python train.py --model="multi-label audio tagger" --dataset="babble in 24 made-up languages, each with its own sounds, syllables and stress or tones, from a formant synthesiser" --input="log_mel" --win_length=400 --depths=[4, 7, 7] --nesterov=false --adamw_lr_other_params=0.0028 --steps=8200 --adamw_weight_decay_other_params=0
Rows from block 8, named by matrix and row number. Each number is 128 + 32 x the weight over the matrix's rms, rounded and kept within 0 to 255. All counts start at 0.
# fc2: squeeze-excite expand (model.blocks.8.se.fc2.weight, 112x14), inputs 0-13
fc2.0 [134 149 137 111  89 101 154 125 172 185 116  51 152 168]
fc2.1 [136 106 126 101 125 152 131 112 133 140 135 112 129 143]
fc2.2 [163 106 157 121 109 125 142 122 176  97 137 128 117 176]
fc2.3 [110 117  47 212 104  44 150 141 131  95 194 142 171 158]
fc2.4 [151 142 178 155 166  71 157  79 116  62 111 149 115 144]
fc2.5 [160 135  78 188  98  93 131 115 166  90 202 143  69 150]
fc2.6 [133 154 121 114 112 112 147 114 144  81 123 105 107 116]
fc2.7 [103 115 129 108 113 124 131 148 128 111 129 144 124 138]
fc2.8 [142  81 140 165 138 112 137 113  94  85 118 139 149 122]
fc2.9 [199  48  68  91 145 150 176 174 153 117 102 127 100 107]
fc2.10 [103 129 189 223 156  41 133  52 163  78 134 133 141 114]
fc2.11 [ 82 140 105 148 148 122  92 163 102 130 149 138 112 105]
fc2.12 [136 153 103 137 126 110 115 117 141 103 160 142 128 126]
fc2.13 [157 144 111 165 146 122  91 152 144 145 128 163 132 137]
fc2.14 [ 65 122 116 156  80 206 149 128  82 122 104 140 143 112]
fc2.15 [122 161 111 148 142 123 115 142 128 115  93 154 126 104]
fc2.16 [107  82  71 112 145 129 168 160 106 163 143 100 122 106]
fc2.17 [128 118 140 133 107 126 151 128 168 116 116 119 149 128]
fc2.18 [ 57 168 166 177 127 162  50 102 110 124 140  97 145 124]
fc2.19 [135  95 162 133 138 124 112 132 109 137 110 128 131 124]
fc2.20 [ 78 107 150 121 120 166  45 164 131 155 128 130 124  70]
fc2.21 [164 149 128 125 125 145 104 120 117 131 140 143 148 105]
fc2.22 [153 127 135 148 157 136  89 150 121 113 134 145 164 145]
fc2.23 [141 133 132 130 140 125 145 131 136 103 125 130 118 132]
fc2.24 [189  94 124 169 196 122 117  29 120 108 180 140  93  86]
fc2.25 [193 155 178 142  80   0  97 182 173 233  98 121 154 125]
fc2.26 [136 109 137  99 114 120 142 158 100 125 120 142 123 112]
fc2.27 [169 126  75 147 184  28 195 120 139  95  76 148 120 169]
fc2.28 [123 135 111 125 111  58 160 136 183  85  79 110 158 154]
fc2.29 [144 139  96 169 140 149 142 161  72 125  95 140 167  70]
fc2.30 [126 137 136 126  95 154 117 102 146 169 132 150 156  88]
fc2.31 [127 142 115 120  47 181 130 136 113 131 176 119 102 108]
fc2.32 [129 120 137 143 122 133 126 121 134 124 141 132 142 113]
fc2.33 [193 102 144 152 161 124 106 238 120  59 209 104 123 107]
fc2.34 [131 105 129 104 164  97 158 105 119 125  79 148 121 140]
fc2.35 [131 145 151 122 124 141 102 141 120 115 141 147 137 149]
fc2.36 [168 121 106 118 133 139 156 123  93 137 130 146 146 134]
fc2.37 [142 116 138 109 128  68 126 144 146 168 139  84 130 101]
fc2.38 [161 186 103 149 161 140 140 208  81  94 124   0 136  94]
fc2.39 [148 145 157 148 128 156 136 136 162 139 136 154 104 135]
fc2.40 [159  85 114 116 139 113 139 145 117 153 124  84 143 166]
fc2.41 [ 97 248 174 197 128  89 115  70  94  48 120 101 126 210]
fc2.42 [123 114  21 160  45  96 116 128 122 163 246 164 160 107]
fc2.43 [135 100 141 109 107 113 182 139 144 102 110  98 119  92]
fc2.44 [138   1 186 156 108 197 101 110 125 163 146  90 120 107]
fc2.45 [120 122 126 146 150 131 147 128 138 149 138 174 132 113]
fc2.46 [150 122  66 216 160 130 165 141  75 117 120  38 164  69]
fc2.47 [134 118 123 123 141  79 137 110 157  91 139 128 206 169]
fc2.48 [150 159 121 121 171 156 147 148  46 134  83 125 144 132]
fc2.49 [130  43 204 216  95  84 128  39 139 121  95 144 153 178]
fc2.50 [143 172 155 151 143 138  86 138  58 132 148 151 156 104]
fc2.51 [119 133 164 144  18 181  79 189 139  97  41 150 175  85]
fc2.52 [126  93 109 134 139 166 153 108 109 101 112 143 115 122]
fc2.53 [138  88 109 108 102 157 139 160 142 119 177 114 128 135]
fc2.54 [181 112 131 106 110 102 155 163 162 100 115  92 101 120]
fc2.55 [157 118 164 169 137 120  60 190 110  92 155 144 171  63]
fc2.56 [111 126 133 122 160 146 131 126 131 138 115 163 134 110]
fc2.57 [163 125 128 123 107 102 150 138 151 138 121  89 112 131]
fc2.58 [102 150 148 107 119 132 108 125 134 173 145 157 126 116]
fc2.59 [130 119 117 127 155 109 126 131 137 156 144 155 104 130]
fc2.60 [171 124 168 125 152 120  79 132 135 120 137 120 126 119]
fc2.61 [115 129 116 123 146 136 108 135 148 141 128 122 133 135]
fc2.62 [124  97 108 138 165 130 166 120 159  87 116 108 138 120]
fc2.63 [138  60 100 100 182  64 179 170 139 101  40 125 134 204]
fc2.64 [149 132 133 137 136 140 137 172  47 133 129 122  86  69]
fc2.65 [131 104 121 150 151 118  78 193  89 161 149 150 134 157]
fc2.66 [143 100 133 158 132 142 128  98 158 134 142 135 131 117]
fc2.67 [143 112 125 134 126 139 139 138 129 125 123 134 126 131]
fc2.68 [149 116 137 127  90 145 162 125 161  61  88 153 159 134]
fc2.69 [167 123 176 122  96 138 135 126 128 136 145 104 151  72]
fc2.70 [143 124 134 117 107  85 166 101 201 102 129 134 109 131]
fc2.71 [ 81  96 137 145 154 114 133 154 142 113 115 138 131 147]
fc2.72 [120  90 115 145 208  45 132 118 139 111  54 230 119 108]
fc2.73 [113 145 142 152  99 100 122 146 127 184 145 110 132 154]
fc2.74 [ 91 142 129 186 131 165 198 109 141 125 119 171 196 141]
fc2.75 [106 190 100 202 141  44 165 111 152  33 138 174 143  97]
fc2.76 [137 132  95  75 130 203 117 140 102 144 121 115 132 132]
fc2.77 [148 142 111 133 124 139 139 134  74 121  84 193 156 163]
fc2.78 [101 132 210  80 227 139 103 131 125 116 126  94 117 139]
fc2.79 [113 116  87 118 136 154 132 141  90 169 113 147 154 140]
fc2.80 [193 119 109 129 158  89 135 104 108  99 106 144 138 214]
fc2.81 [185 114 143 138 157 115 135 111 151  76 149 194 143  91]
fc2.82 [131 151 125 178 100 196 128  96  80  84  84 144 200 165]
fc2.83 [137 171 120 131 171 126  91  97 111 132 119 136 145  99]
fc2.84 [142 125 120 117 134 120 144 143 138 116 122 133 142 150]
fc2.85 [186 152 151  95  52 140 189 113 223  86  61 171  93  85]
fc2.86 [168 113 133  85  77 151 133 122 141 109 180 103 145 156]
fc2.87 [135 131 107 120  81 167 156 179 106 149 171 160 103 134]
fc2.88 [119 195 131 119 142 126 108 126  96 155 114 125 171 121]
fc2.89 [165 127 120 100 122 113 153 115 175  79  92 124 140 165]
fc2.90 [186 138 136  93 126  91 173 105 197  69  98  42 140 159]
fc2.91 [136 132 139 138 140 152 162 148 124 130 139 167  92 120]
fc2.92 [123 116 128  82 121 117 177 153 106 111 108 113 132 142]
fc2.93 [164  72 164 139 140  74 160  76 123  89 138 101 126 163]
fc2.94 [168  50 157 187 137 111 147 187 170  85 143  32 126 149]
fc2.95 [129 113 123 148 135 127 116 121 138 108 121 120 157 129]
fc2.96 [158  66 109 159 164  58 181 100 120 114 102 147 119 156]
fc2.97 [121 143 118 137 115 126 151 103 118  78 123 128 138  99]
fc2.98 [138 116 166 140 150 148 124 123 153 150  99 154 143  99]
fc2.99 [149 129 138 135 140 130 134 114 143 105 119 118 144 131]
fc2.100 [ 90  88  85 144 135  69 138 123 120 165 150 116 132 172]
fc2.101 [139 129 139 124 146 143 108 148 168 117 114 120 175 163]
fc2.102 [191 105 174 105  99 166 103  75 220  63  88 140 139 139]
fc2.103 [127 111 112 147 130 187 131 144 145  55 150 161  90 139]
fc2.104 [125 201 121 117 180  73 135 146 117  76  82 169 129 168]
fc2.105 [135 102 179 122  77 116 162 111 202  80 151 105 141 157]
fc2.106 [148 134 147 113 110 145 121 102 128  99 148 136 137 152]
fc2.107 [ 76 104 148  60 143 135 128 107 139 128 149 212 106 193]
fc2.108 [135 143 127 157 112 115 141 106 152  93 124 152 128 138]
fc2.109 [164 130 142 198 100 129 152 174 100 142 110 141   0 121]
fc2.110 [138 136 121 132 133 144 121 126 130 134 129 130 127 150]
fc2.111 [159 107 121 214 114 119 132 175 161  36 101 147 146 135]